config.toml
model = "image classifier"
dataset = "reaction-diffusion patterns (Gray-Scott)"
train_examples = 95000
image_size = 32
crop_scale_min = 1
horizontal_flip = true
color_jitter = 0.1
targets = ["setting"]
num_classes = 15
arch = "vit"
norm = "layernorm"
norm_position = "pre"
hidden_act = "gelu"
mlp_ratio = 4
head_dim = 16
fused_qkv = false
bias = "all"
qk_norm = false
layer_scale_init = 0.01
parallel_block = false
inner_norm = false
patch_size = [2, 2]
layers = 12
width = 128
positions = "learned"
pooling = "mean"
mixing = "cutmix"
loss = "cross_entropy"
init = "torch_default"
residual_init = "scaled_by_depth"
optimizer = "adamw"
learning_rate = 0.0014
beta1 = 0.9
beta2 = 0.98
eps = 1e-06
max_steps = 9300
batch_size = 256
epochs = 25.1
lr_schedule = "poly"
final_lr_fraction = 0.01
warmup_steps = 1860
weight_decay = 0.3
Rows from block 7 of a small image classifier, named by matrix and row number. Rows with one number belong to one neuron. Each number is 200 + 40 x the weight over its row's rms, rounded and kept within 0 to 999. All counts start at 0. After the name is the row's rms in percent of the matrix's.
After each neuron's rows are labels from the 100 images, of 14848, where the neuron reaches its highest value: "top examples" is what is common among them. Only what is clearly more common there than usual is listed. The data: reaction-diffusion patterns (Gray-Scott). In brackets: how many of the 100.
# fc1: MLP up (model.blocks.7.mlp.fc1.weight, 512x128), inputs 43-85
# fc2: MLP down (model.blocks.7.mlp.fc2.weight, 128x512, transposed), outputs 43-85

fc1.173,115,231,279,234,198,172,176,223,129,218,110,194,197,208,243,177,177,181,210,320,234,228,198,250,187,184,236,185,151,295,218,172,237,245,210,221,166,214,211,191,182,244,271,234
fc2.173,115,238,192,240,167,209,176,170,242,190,177,117,109,227,191,178,235,188,265,186,183,150,210,205,171,167,209,166,91,209,221,180,188,277,244,204,209,180,235,240,204,204,201,200
top examples: feed 0.022 kill 0.051 (35); dark (32)

fc1.402,111,189,191,169,151,108,152,275,233,207,229,202,148,258,184,267,162,283,237,122,243,220,146,225,257,190,204,219,171,195,257,147,213,226,226,243,195,227,202,209,171,115,159,177
fc2.402,086,224,260,242,180,204,296,168,231,219,167,208,208,233,285,197,224,188,176,295,145,230,212,231,215,137,220,175,134,141,168,248,216,199,194,177,276,179,195,172,209,115,214,212
top examples: feed 0.018 kill 0.051 (35); feed 0.078 kill 0.061 (34)

fc1.142,127,224,220,185,213,187,171,216,192,281,219,255,223,198,246,157,194,170,251,184,156,176,214,236,168,168,198,238,168,250,202,209,211,217,176,225,219,184,301,214,168,222,247,179
fc2.142,119,189,170,172,236,182,206,195,298,106,196,97,205,151,158,187,209,205,206,267,186,219,201,157,234,171,202,166,245,212,227,197,128,285,267,177,172,190,150,216,268,191,213,213
top examples: feed 0.022 kill 0.051 (28)

fc1.486,113,146,260,174,266,155,195,275,193,220,90,210,230,216,177,154,170,273,182,153,196,178,186,180,184,233,159,179,205,206,164,180,205,255,226,222,170,219,210,281,209,208,226,135
fc2.486,108,235,191,135,238,236,213,236,210,133,211,211,235,162,231,252,269,174,237,201,188,206,191,198,93,189,211,185,175,225,231,184,201,177,207,67,252,160,240,167,234,240,187,233
top examples: feed 0.018 kill 0.051 (75); pastel (33)

fc1.282,116,213,177,160,216,232,161,202,196,169,200,190,119,235,174,171,205,264,191,221,182,195,175,262,244,233,198,175,239,214,215,235,272,206,248,208,192,160,232,292,197,250,184,141
fc2.282,128,146,193,208,237,245,217,233,269,157,191,228,251,291,217,133,161,204,142,248,206,264,195,197,301,174,214,228,263,147,237,246,214,215,85,197,240,274,137,184,202,156,190,191
top examples: feed 0.078 kill 0.061 (65); pastel (56)

fc1.204,102,170,242,168,195,226,175,220,193,191,121,200,168,254,195,243,188,152,163,202,161,206,200,221,161,174,203,181,150,197,222,191,181,199,216,201,216,176,181,190,230,199,158,134
fc2.204,084,208,265,160,233,208,144,223,246,208,162,228,243,221,247,318,168,164,203,204,228,173,225,214,138,226,197,215,156,236,166,180,224,213,207,241,71,179,214,143,139,185,218,228
top examples: feed 0.018 kill 0.051 (35)

fc1.73,100,277,154,164,232,220,156,201,190,221,227,218,220,194,224,153,223,238,190,167,178,168,179,176,121,193,212,219,254,272,159,224,244,167,205,216,221,181,241,230,220,227,304,193
fc2.73,083,91,194,207,233,218,206,192,178,154,202,188,213,151,133,185,200,212,185,204,198,241,179,179,270,213,200,234,267,252,232,213,172,129,203,260,184,217,318,176,185,238,191,176
top examples: feed 0.026 kill 0.059 (28)

fc1.16,099,211,133,166,222,151,179,235,252,215,218,172,163,166,196,177,187,250,278,198,238,237,186,205,283,193,205,183,279,168,204,222,184,224,221,199,279,202,181,229,223,144,205,205
fc2.16,071,217,240,104,195,141,243,228,221,158,220,207,183,261,176,135,206,177,220,280,250,221,229,217,161,193,224,209,229,227,222,133,256,237,220,165,165,170,222,235,208,225,159,249
top examples: feed 0.062 kill 0.061 (36); feed 0.039 kill 0.058 (25)

fc1.296,085,170,260,196,206,167,154,184,208,222,239,157,214,186,201,128,227,219,299,227,231,275,189,221,206,173,150,183,263,241,174,228,165,245,187,207,162,201,210,225,245,163,242,191
fc2.296,068,226,219,134,207,164,221,204,266,153,199,299,186,128,236,180,209,203,199,185,210,193,210,186,185,134,212,223,222,228,236,146,217,284,214,176,163,183,230,161,181,217,224,252
top examples: cool (40); feed 0.039 kill 0.058 (31)

fc1.262,102,164,257,164,155,169,171,285,208,141,198,264,162,175,194,220,173,219,253,163,227,184,142,175,200,163,211,226,214,232,240,158,152,225,215,232,184,197,236,209,212,234,192,168
fc2.262,084,180,176,173,200,209,255,179,217,316,199,262,215,206,166,195,239,190,280,229,194,269,153,232,271,220,220,203,208,209,205,238,196,135,159,185,184,266,232,189,182,114,172,191
top examples: feed 0.058 kill 0.065 (34); feed 0.018 kill 0.051 (28)

fc1.113,104,209,174,182,227,269,180,172,153,142,256,234,228,206,289,211,136,154,185,231,160,280,204,179,267,111,249,195,228,168,193,230,228,253,197,191,199,216,207,204,216,185,224,250
fc2.113,111,206,201,199,211,289,192,195,213,211,192,266,204,244,281,246,217,204,151,186,196,259,175,234,244,206,198,209,237,178,163,242,197,180,152,191,226,230,117,181,201,140,225,168
top examples: feed 0.078 kill 0.061 (60)

fc1.431,104,207,171,124,253,109,170,195,229,246,193,234,135,243,167,170,45,202,235,186,175,183,189,254,264,210,188,176,229,223,165,156,222,177,238,278,125,166,185,193,218,142,235,227
fc2.431,098,226,209,253,199,281,154,187,134,143,211,167,170,127,236,246,292,184,163,221,175,182,223,63,153,110,194,260,201,211,158,158,164,209,156,196,201,241,205,212,184,312,193,171
top examples: grey (39); feed 0.018 kill 0.051 (29)

fc1.210,097,157,188,151,102,189,191,261,146,229,159,262,269,234,248,274,167,255,176,187,158,202,42,161,222,179,264,197,143,237,223,177,165,163,171,215,189,240,240,215,218,222,171,173
fc2.210,093,233,177,195,221,242,169,148,195,166,205,190,208,214,229,201,150,203,177,197,206,237,236,222,271,143,198,214,289,168,235,230,215,263,151,209,226,236,102,182,150,107,212,195
top examples: pastel (41); feed 0.026 kill 0.059 (28)

fc1.25,083,193,208,203,201,147,153,225,128,159,191,200,181,299,214,223,194,167,200,192,213,187,234,232,144,183,212,163,155,243,239,123,247,236,217,182,260,194,237,221,214,253,178,165
fc2.25,069,219,219,193,269,224,85,233,230,262,210,219,233,194,216,190,213,221,189,220,225,202,211,182,226,179,204,250,185,261,178,211,216,293,153,246,114,218,194,164,130,274,201,213
top examples: embossed (78)

fc1.299,080,186,246,160,217,189,148,218,248,181,182,168,160,154,138,120,240,226,258,201,231,185,200,182,143,199,143,197,177,322,222,168,197,260,183,221,252,219,242,225,140,221,295,146
fc2.299,064,233,164,213,172,208,219,236,168,220,220,265,212,297,230,238,183,194,122,120,177,193,189,212,267,191,212,125,222,159,219,259,215,118,229,119,206,188,176,186,293,154,195,194
top examples: feed 0.022 kill 0.051 (60); pastel (44); feed 0.018 kill 0.051 (34)

fc1.265,117,154,206,171,178,142,197,291,239,147,233,203,72,219,188,219,215,295,267,172,236,202,121,228,225,162,233,184,196,178,266,150,206,212,254,238,190,213,229,173,192,193,215,185
fc2.265,106,193,239,191,212,270,309,145,261,229,198,262,208,218,212,205,230,209,156,221,212,274,215,219,238,204,206,143,257,162,152,259,205,120,160,136,253,211,163,193,258,67,175,197
top examples: feed 0.018 kill 0.051 (47); feed 0.014 kill 0.047 (26)

fc1.293,108,244,212,184,250,124,162,238,183,209,131,174,171,206,262,196,148,183,213,317,280,209,195,207,212,179,217,214,190,254,236,172,255,231,224,173,187,173,209,180,203,251,234,203
fc2.293,134,221,206,230,189,177,166,146,235,237,204,85,122,208,164,219,190,204,237,195,193,124,223,205,128,162,202,162,102,212,196,173,203,234,243,224,153,195,223,185,208,283,216,222
top examples: dark (47)

fc1.197,120,234,174,224,205,230,179,236,115,200,197,177,131,201,230,211,197,183,190,172,180,218,197,185,229,134,285,225,189,234,258,165,192,211,212,293,177,233,187,228,91,217,233,148
fc2.197,111,137,190,100,174,194,257,228,302,215,182,195,154,122,123,257,176,204,173,176,165,150,206,245,147,198,192,244,223,247,178,129,263,187,252,214,101,145,163,212,185,232,183,164
top examples: stretched (94)

fc1.288,131,186,182,192,138,160,164,219,252,171,199,186,117,230,184,145,176,252,230,202,238,223,101,283,233,204,170,151,198,202,187,221,229,157,232,183,243,187,221,262,228,140,216,137
fc2.288,102,256,226,154,234,211,215,267,224,165,202,119,231,309,217,207,190,212,224,207,206,253,178,229,177,188,226,212,239,152,205,173,239,264,249,222,252,218,108,208,152,115,236,183
top examples: grey (47); feed 0.039 kill 0.058 (42); feed 0.062 kill 0.061 (38)

fc1.482,045,185,123,195,175,209,247,185,220,207,157,211,229,161,196,120,155,178,314,257,227,170,192,150,169,216,243,224,154,233,257,183,219,146,182,188,219,182,163,221,141,213,269,208
fc2.482,050,201,254,189,139,240,175,279,199,200,253,169,187,212,199,242,228,175,131,133,181,176,190,234,225,201,238,190,246,126,178,214,192,203,201,202,182,186,210,228,250,202,92,184
top examples: cool (34)

fc1.70,049,245,246,207,186,255,233,191,221,185,183,174,247,197,245,198,221,153,253,255,227,215,161,219,221,200,201,197,211,247,187,175,194,294,196,260,158,183,331,221,201,106,127,148
fc2.70,048,145,148,207,212,131,134,213,155,229,228,305,159,179,188,211,246,235,167,132,221,197,177,184,192,193,204,229,192,227,173,173,212,95,241,128,197,249,168,196,230,208,162,156
top examples: embossed (67); vivid (35)

fc1.255,114,196,194,136,191,138,178,243,172,205,146,236,82,203,133,205,94,264,203,201,225,183,213,198,194,169,181,251,290,210,196,163,205,231,221,255,149,172,234,244,231,184,216,231
fc2.255,101,241,187,223,233,291,174,185,154,110,213,237,217,158,276,214,198,196,126,218,194,188,176,148,209,232,194,280,222,212,175,178,167,195,177,252,223,281,187,202,183,250,194,178
top examples: vivid (80)

fc1.461,108,168,222,242,164,160,195,253,64,206,102,183,89,253,218,205,93,229,215,180,205,229,197,240,177,213,263,208,224,209,276,200,233,198,215,210,143,170,195,213,183,182,202,204
fc2.461,088,226,201,195,242,187,261,147,289,170,188,157,184,131,90,175,276,163,215,215,220,148,258,169,200,224,201,198,229,224,182,151,169,208,213,174,266,141,183,193,192,161,178,206
top examples: dark (46)

fc1.304,085,209,223,195,100,159,188,228,156,229,120,212,120,187,199,244,169,285,191,174,244,195,178,197,191,147,274,251,204,212,203,131,196,185,185,248,128,217,228,241,169,201,193,188
fc2.304,070,229,182,187,237,293,242,143,273,124,198,239,221,195,261,155,175,190,141,237,221,207,247,169,231,228,153,246,232,186,146,206,197,178,221,182,235,259,137,194,188,171,217,196
top examples: dark (32); feed 0.058 kill 0.065 (28); feed 0.039 kill 0.058 (25)

fc1.29,074,254,140,153,213,160,182,180,129,157,120,198,157,164,260,236,176,156,199,194,215,176,259,199,130,226,179,230,204,217,189,139,195,204,260,169,199,164,269,278,181,204,255,185
fc2.29,071,318,216,247,173,198,165,225,130,333,186,193,223,212,213,221,245,201,177,172,204,129,197,196,171,130,208,238,87,203,157,208,207,145,259,228,160,213,280,200,164,260,197,194
top examples: embossed (68); stretched (56); pastel (36); feed 0.03 kill 0.062 (33)

fc1.418,107,210,204,178,191,133,154,272,251,272,206,187,169,241,210,189,226,225,252,200,212,221,132,182,240,184,197,166,246,235,188,205,169,199,242,222,211,228,202,240,243,183,231,140
fc2.418,088,215,233,124,244,146,238,230,226,137,193,250,194,182,244,143,190,173,166,258,246,225,214,213,260,148,217,234,253,207,237,149,223,332,181,168,213,183,217,181,195,212,224,222
top examples: grey (35); feed 0.018 kill 0.051 (34); feed 0.022 kill 0.051 (27)

fc1.479,092,202,213,88,188,147,194,200,241,245,193,195,212,317,241,236,182,153,183,282,183,175,225,226,207,184,194,172,149,225,241,169,239,240,186,211,210,237,171,191,200,206,199,131
fc2.479,096,201,209,173,209,181,96,298,269,128,212,185,248,207,248,277,194,187,235,139,197,212,185,179,244,167,208,264,175,200,232,166,195,223,219,214,105,209,243,232,100,220,198,212
top examples: embossed (79); feed 0.062 kill 0.061 (32)

fc1.83,116,174,263,218,167,234,184,237,96,158,131,185,110,205,274,182,221,246,210,208,260,231,177,208,148,124,322,246,165,263,215,202,223,202,185,186,207,182,227,243,161,231,197,206
fc2.83,091,272,111,192,259,228,210,158,247,154,198,276,231,220,171,156,161,170,187,223,196,196,229,163,236,242,174,212,275,129,165,157,198,164,222,208,208,263,205,171,229,202,191,186
top examples: vivid (39); cool (35); feed 0.058 kill 0.065 (28)

fc1.393,096,145,278,194,191,175,203,245,195,185,134,159,174,213,156,179,198,210,233,263,204,227,198,169,163,194,180,287,156,246,250,146,181,198,219,237,237,199,185,206,86,240,255,191
fc2.393,077,242,188,205,184,217,239,172,229,194,232,258,232,231,223,214,226,179,199,194,174,238,243,219,261,208,180,67,253,160,166,266,226,153,191,107,238,127,192,162,327,212,186,242
top examples: feed 0.018 kill 0.051 (42); feed 0.022 kill 0.051 (29)

fc1.109,070,232,190,209,244,162,162,210,157,108,166,225,190,244,262,189,139,179,216,176,185,203,249,219,166,226,184,215,200,239,181,165,240,226,261,219,228,177,235,206,178,160,246,206
fc2.109,055,174,174,181,244,255,215,210,186,282,196,188,151,168,164,193,301,210,163,275,231,148,217,184,183,205,194,247,172,172,191,253,184,171,201,205,160,209,230,194,188,291,188,172
top examples: feed 0.026 kill 0.059 (28)

fc1.3,043,204,202,231,269,231,250,221,137,228,204,221,214,238,204,238,220,171,189,281,161,183,142,230,184,180,209,294,198,234,214,261,214,142,219,218,150,288,234,195,135,244,284,166
fc2.3,044,188,212,166,125,172,204,224,210,177,233,229,180,144,204,242,230,187,211,144,235,209,141,204,212,193,182,181,230,244,201,97,227,233,206,224,215,117,187,137,203,200,181,194
top examples: vivid (72); stretched (65)

fc1.6,126,233,146,171,197,182,168,215,247,177,184,184,94,237,173,196,183,270,180,205,210,197,158,290,275,187,172,155,240,215,194,265,259,186,254,195,241,165,224,255,244,197,216,129
fc2.6,164,165,180,175,240,232,234,252,264,178,206,170,293,307,153,130,157,214,178,208,196,280,168,214,250,199,187,216,311,165,236,247,240,222,174,210,254,268,130,206,197,157,181,193
top examples: feed 0.062 kill 0.061 (87)

fc1.229,125,217,186,183,180,225,178,211,159,251,189,188,171,206,165,178,208,265,170,168,163,199,154,241,148,179,197,198,158,255,171,277,197,164,200,208,158,213,293,216,229,173,315,154
fc2.229,112,196,195,162,249,128,132,288,200,105,213,195,171,205,195,212,150,204,299,131,173,250,228,202,210,177,227,236,236,263,249,140,216,185,226,215,174,140,278,190,187,249,226,247
top examples: warm (35); feed 0.022 kill 0.051 (32)

fc1.324,066,171,233,217,189,217,144,251,246,151,174,189,192,196,127,155,115,227,213,190,221,260,175,213,266,140,288,169,231,209,247,217,242,215,184,219,195,238,167,252,168,145,222,241
fc2.324,063,131,270,250,190,153,178,205,198,299,216,163,208,163,132,130,249,200,210,145,219,185,207,198,167,221,193,234,163,208,224,246,158,210,72,270,173,239,259,215,178,156,200,200
top examples: dark (32)

fc1.297,134,238,154,125,258,168,152,290,248,277,228,250,161,208,216,128,210,188,273,199,225,229,179,219,207,187,190,200,275,204,173,224,205,215,223,192,224,204,206,255,231,189,249,166
fc2.297,113,180,240,65,229,121,196,299,210,98,224,213,295,221,234,161,186,189,220,226,200,252,175,187,247,142,256,264,279,172,249,167,215,235,190,210,188,174,206,239,207,172,207,265
top examples: feed 0.054 kill 0.062 (26)

fc1.140,114,173,239,152,268,247,209,201,133,154,155,186,255,165,184,191,161,249,224,149,210,174,256,184,131,204,194,197,233,295,197,178,201,250,216,160,212,164,184,244,239,216,280,210
fc2.140,119,235,153,159,166,174,232,235,189,190,216,199,151,179,175,147,229,175,208,190,206,198,172,285,177,260,152,109,140,195,206,221,220,127,259,142,282,179,229,180,230,159,207,221
top examples: cool (35); feed 0.026 kill 0.059 (34)

fc1.176,115,185,191,175,210,228,173,225,226,215,176,212,135,255,232,106,145,217,181,198,141,216,209,203,227,215,194,184,276,189,189,214,268,203,250,248,221,176,152,206,251,221,216,171
fc2.176,103,218,201,227,229,257,211,205,173,182,179,222,198,194,316,240,228,211,188,207,187,198,158,159,240,161,211,175,179,144,134,208,164,269,107,143,165,203,196,229,219,192,212,171
top examples: feed 0.078 kill 0.061 (48); pastel (34)

fc1.278,032,215,215,205,160,165,242,219,187,210,200,162,224,190,153,151,183,178,206,167,149,167,228,152,211,172,213,192,203,179,179,232,159,231,164,192,257,186,260,238,179,201,184,163
fc2.278,036,173,202,204,241,194,172,235,250,209,225,177,149,250,220,249,229,196,190,237,199,200,148,232,216,146,245,143,211,243,221,144,216,147,189,223,193,201,197,317,172,212,309,204
top examples: cool (41); dark (32)

fc1.121,104,207,157,247,236,205,230,145,209,127,302,191,285,190,202,192,169,168,163,220,127,238,205,203,233,205,214,205,236,175,249,232,225,124,208,186,227,234,185,140,177,261,247,136
fc2.121,124,266,220,152,193,232,205,256,160,178,170,217,111,257,253,175,191,193,234,180,216,233,204,184,180,203,216,280,214,212,204,133,178,216,203,190,149,206,181,210,119,132,189,252
top examples: embossed (97); feed 0.058 kill 0.065 (37); feed 0.078 kill 0.061 (35)

fc1.490,108,124,197,190,142,148,174,233,224,207,216,259,187,274,172,197,174,191,234,136,207,292,129,232,275,173,244,182,250,193,280,204,210,155,131,253,232,245,184,200,201,151,183,176
fc2.490,124,319,149,241,176,257,168,176,158,234,196,162,171,164,259,208,255,192,142,262,195,150,222,222,179,185,192,231,119,205,168,183,209,236,295,240,177,235,229,199,138,229,196,206
top examples: feed 0.078 kill 0.061 (72)

fc1.338,089,241,253,187,159,191,162,198,123,225,72,264,132,178,260,197,168,229,189,212,157,178,181,236,180,181,204,170,218,283,185,213,199,233,248,233,168,137,276,275,202,229,248,187
fc2.338,067,141,183,224,234,210,248,216,180,179,232,148,172,166,164,135,243,170,205,252,203,181,231,208,164,204,187,213,169,191,241,177,170,141,179,168,252,218,308,219,169,242,242,279
top examples: feed 0.022 kill 0.051 (37)

fc1.34,085,140,244,188,119,151,182,268,230,155,176,198,154,224,207,264,134,256,273,116,231,169,141,201,203,123,230,197,186,213,253,190,167,160,227,275,166,171,278,205,205,221,163,208
fc2.34,082,208,212,192,228,237,213,189,208,307,189,233,200,160,144,149,224,188,239,199,200,274,203,210,259,236,205,181,278,209,134,236,171,172,124,186,213,238,159,200,198,85,176,193
top examples: feed 0.058 kill 0.065 (35); feed 0.078 kill 0.061 (34)

fc1.213,086,166,179,167,174,141,201,263,212,157,248,136,115,205,152,208,140,346,279,206,212,259,96,228,224,147,234,165,267,202,254,199,197,190,248,235,217,157,225,195,214,198,196,187
fc2.213,075,169,236,122,217,202,281,169,243,264,201,193,175,156,160,207,248,188,238,230,199,222,268,229,155,215,244,176,210,221,240,197,211,196,233,162,214,175,125,204,245,136,171,185
top examples: feed 0.078 kill 0.061 (56); vivid (39)

fc1.368,107,165,189,148,218,126,192,275,226,162,200,214,177,225,188,204,107,223,236,119,227,219,144,282,245,165,210,221,164,199,263,169,247,163,193,209,199,169,260,192,186,149,193,207
fc2.368,098,199,205,242,171,209,154,221,241,191,182,200,129,187,179,162,224,185,211,311,213,237,213,257,264,151,205,186,185,216,152,271,198,217,192,259,210,220,192,190,230,190,214,154
top examples: feed 0.078 kill 0.061 (39)

fc1.273,080,258,190,189,171,125,174,215,157,208,173,221,213,179,227,236,158,167,286,209,254,196,268,202,218,220,209,220,242,307,212,171,177,242,257,198,218,189,247,238,142,237,249,210
fc2.273,060,212,150,254,219,243,168,219,181,278,260,232,213,183,233,194,280,218,173,181,212,161,171,208,169,207,201,263,124,167,183,222,181,105,184,179,214,213,225,182,124,224,176,221
top examples: feed 0.026 kill 0.059 (33); feed 0.03 kill 0.062 (32)

fc1.277,092,207,211,164,219,163,195,240,174,150,249,238,167,208,195,256,179,209,229,138,260,215,202,240,269,203,261,204,184,248,256,197,186,186,203,179,240,181,238,202,172,198,248,194
fc2.277,066,174,252,176,211,189,191,170,200,265,213,204,156,166,247,183,233,206,187,274,187,230,240,214,209,168,213,194,178,224,115,158,221,237,164,183,158,172,170,247,259,173,177,206
top examples: stretched (62); feed 0.078 kill 0.061 (32)

fc1.263,145,217,151,199,128,171,178,245,242,170,206,197,107,263,188,151,181,228,213,201,218,225,136,248,233,171,184,155,171,193,207,218,206,197,195,204,230,170,225,228,229,134,241,127
fc2.263,133,282,171,119,218,184,204,249,238,144,224,127,240,317,230,172,175,182,222,215,197,228,171,222,219,203,214,165,253,156,168,191,242,242,272,209,260,219,135,218,168,158,188,202
top examples: grey (60); feed 0.062 kill 0.061 (36)

fc1.93,108,198,190,193,177,176,141,198,180,241,129,261,191,249,205,224,135,207,231,217,139,196,177,164,186,180,181,191,211,231,174,112,163,223,249,320,117,209,240,282,193,251,188,182
fc2.93,097,154,244,217,232,298,145,223,131,111,210,111,141,116,273,229,268,203,193,233,171,262,200,196,202,124,230,234,210,216,238,234,208,234,182,147,230,162,181,205,218,219,206,176
top examples: feed 0.018 kill 0.051 (49); feed 0.022 kill 0.051 (45)

fc1.108,100,171,180,182,219,182,207,181,264,166,246,203,157,153,146,198,211,145,218,222,238,205,288,311,206,173,173,205,188,236,190,182,258,177,205,161,197,144,209,174,203,166,231,193
fc2.108,091,238,177,163,204,231,245,165,192,264,177,203,189,242,197,239,133,196,197,222,202,244,182,213,255,152,200,269,239,219,214,163,212,180,205,206,132,212,160,236,147,147,220,207
top examples: embossed (100); feed 0.046 kill 0.063 (36); vivid (35)

fc1.403,058,211,161,189,138,193,209,173,163,195,187,189,225,224,242,144,192,210,261,306,199,186,147,196,214,205,185,221,126,207,204,205,186,235,217,184,158,152,266,178,147,157,194,216
fc2.403,055,179,224,218,166,184,202,244,216,214,282,230,171,213,183,208,241,263,152,77,215,134,188,202,217,241,242,191,244,190,232,174,240,144,202,175,217,258,183,137,278,208,133,164
top examples: feed 0.022 kill 0.051 (29)

fc1.325,073,145,236,196,178,181,172,225,245,160,222,203,250,216,127,165,138,205,166,147,247,268,152,213,227,184,244,194,179,207,265,219,210,181,156,277,226,217,173,197,163,119,168,236
fc2.325,079,189,282,257,199,153,175,226,177,289,200,178,200,172,184,119,244,202,245,182,213,172,205,182,160,187,196,236,132,213,225,207,161,206,107,271,175,251,277,211,170,181,219,192
top examples: embossed (67)

fc1.285,096,242,182,143,217,197,155,212,97,190,247,243,231,237,325,242,145,163,213,233,170,262,156,231,228,150,299,191,204,163,187,246,239,232,196,180,232,179,201,206,234,175,164,241
fc2.285,097,159,187,203,199,253,201,188,220,195,228,293,181,185,208,215,233,174,175,206,200,268,205,254,250,197,186,185,238,238,166,257,227,193,152,151,233,205,127,215,223,185,208,181
top examples: feed 0.078 kill 0.061 (63); warm (32)

fc1.496,101,189,212,143,166,235,171,221,192,127,137,246,73,196,189,188,167,198,226,251,247,261,179,272,243,161,242,116,202,239,192,207,257,219,196,241,201,114,269,254,233,152,249,238
fc2.496,106,255,237,195,182,130,203,189,233,219,220,198,316,261,206,209,207,210,248,189,209,173,182,151,172,268,170,252,217,221,208,159,126,242,241,213,171,322,125,205,138,189,218,183
top examples: earthy (33)

fc1.495,044,199,220,205,216,228,173,143,213,216,137,222,162,207,223,225,192,82,174,114,214,161,179,185,169,223,222,168,169,173,228,222,222,244,234,157,180,218,165,181,286,134,120,210
fc2.495,044,189,168,205,277,171,217,198,183,194,145,152,262,171,165,192,188,246,219,282,247,241,125,189,175,208,201,256,224,223,190,215,207,155,197,218,208,184,243,226,144,276,253,206
top examples: dark (32)

fc1.450,086,162,212,144,249,225,168,222,211,180,251,213,186,301,206,228,110,264,141,219,143,234,85,176,224,176,214,204,281,232,165,193,263,172,187,210,183,208,165,236,234,176,178,219
fc2.450,049,220,198,208,149,169,198,205,233,309,177,249,246,145,185,134,240,192,267,126,206,185,230,237,249,265,224,248,181,199,230,252,166,158,135,249,128,222,261,228,99,189,174,191
top examples: warm (37); feed 0.018 kill 0.051 (35); feed 0.078 kill 0.061 (34)

fc1.207,092,235,139,228,275,185,176,243,187,186,255,214,187,142,169,142,187,308,275,152,194,237,112,173,245,210,218,201,328,192,180,267,203,132,233,198,234,195,218,242,220,159,261,227
fc2.207,101,187,182,234,197,154,121,247,217,142,208,236,217,171,168,190,196,205,309,120,179,197,204,198,156,187,186,191,202,216,208,228,214,180,217,199,154,136,256,222,242,177,186,221
top examples: feed 0.062 kill 0.061 (47)

fc1.138,080,204,236,214,240,221,180,230,254,218,172,154,207,119,145,159,238,171,249,229,249,158,279,134,168,232,141,221,152,306,182,167,179,166,219,195,229,230,200,251,202,226,312,173
fc2.138,076,253,184,198,174,215,196,222,165,282,189,237,179,303,273,195,225,177,130,188,184,195,181,245,213,148,174,144,223,161,151,277,251,168,249,122,219,173,191,215,255,157,199,210
top examples: pastel (51); feed 0.022 kill 0.051 (33)

fc1.351,115,242,223,177,224,233,184,286,241,62,217,284,217,209,264,233,119,263,186,168,160,172,171,173,211,200,204,239,258,226,232,176,191,222,205,251,142,198,192,207,162,192,185,197
fc2.351,083,210,108,199,236,229,196,157,138,294,168,214,225,165,198,180,221,163,244,254,225,205,161,243,219,156,244,180,195,212,136,209,221,172,227,150,198,203,235,168,240,182,163,223
top examples: dark (34)

fc1.287,091,143,219,195,114,135,163,284,192,233,173,203,155,236,220,241,188,272,294,147,207,168,115,185,197,172,233,172,130,224,241,167,192,169,202,273,191,214,291,256,223,215,181,205
fc2.287,091,197,216,187,243,233,240,147,246,200,189,243,202,166,158,177,175,173,181,212,215,282,219,203,266,204,182,191,301,185,193,228,173,183,110,178,235,234,116,188,171,96,205,187
top examples: feed 0.058 kill 0.065 (32)

fc1.211,106,150,198,182,152,92,185,239,231,179,191,191,170,214,150,224,209,275,358,166,233,196,162,200,156,175,199,168,158,225,276,128,208,200,236,254,231,194,288,189,212,208,231,194
fc2.211,104,202,210,209,215,251,280,160,250,158,196,232,181,169,150,245,176,205,104,206,203,283,217,224,250,191,217,121,260,195,194,229,190,140,183,176,211,220,80,208,251,124,210,169
top examples: vivid (37)

fc1.232,117,153,211,222,191,205,196,239,214,190,156,208,154,187,221,220,197,228,210,102,180,200,194,229,220,193,171,169,222,225,212,222,178,143,203,171,190,181,234,213,202,239,178,200
fc2.232,128,247,240,224,178,172,119,259,260,119,172,271,242,221,261,205,173,195,267,194,195,195,253,162,116,153,186,261,203,161,177,139,187,230,189,185,146,174,223,157,220,223,185,248
top examples: grey (38); feed 0.018 kill 0.051 (33); feed 0.014 kill 0.047 (26)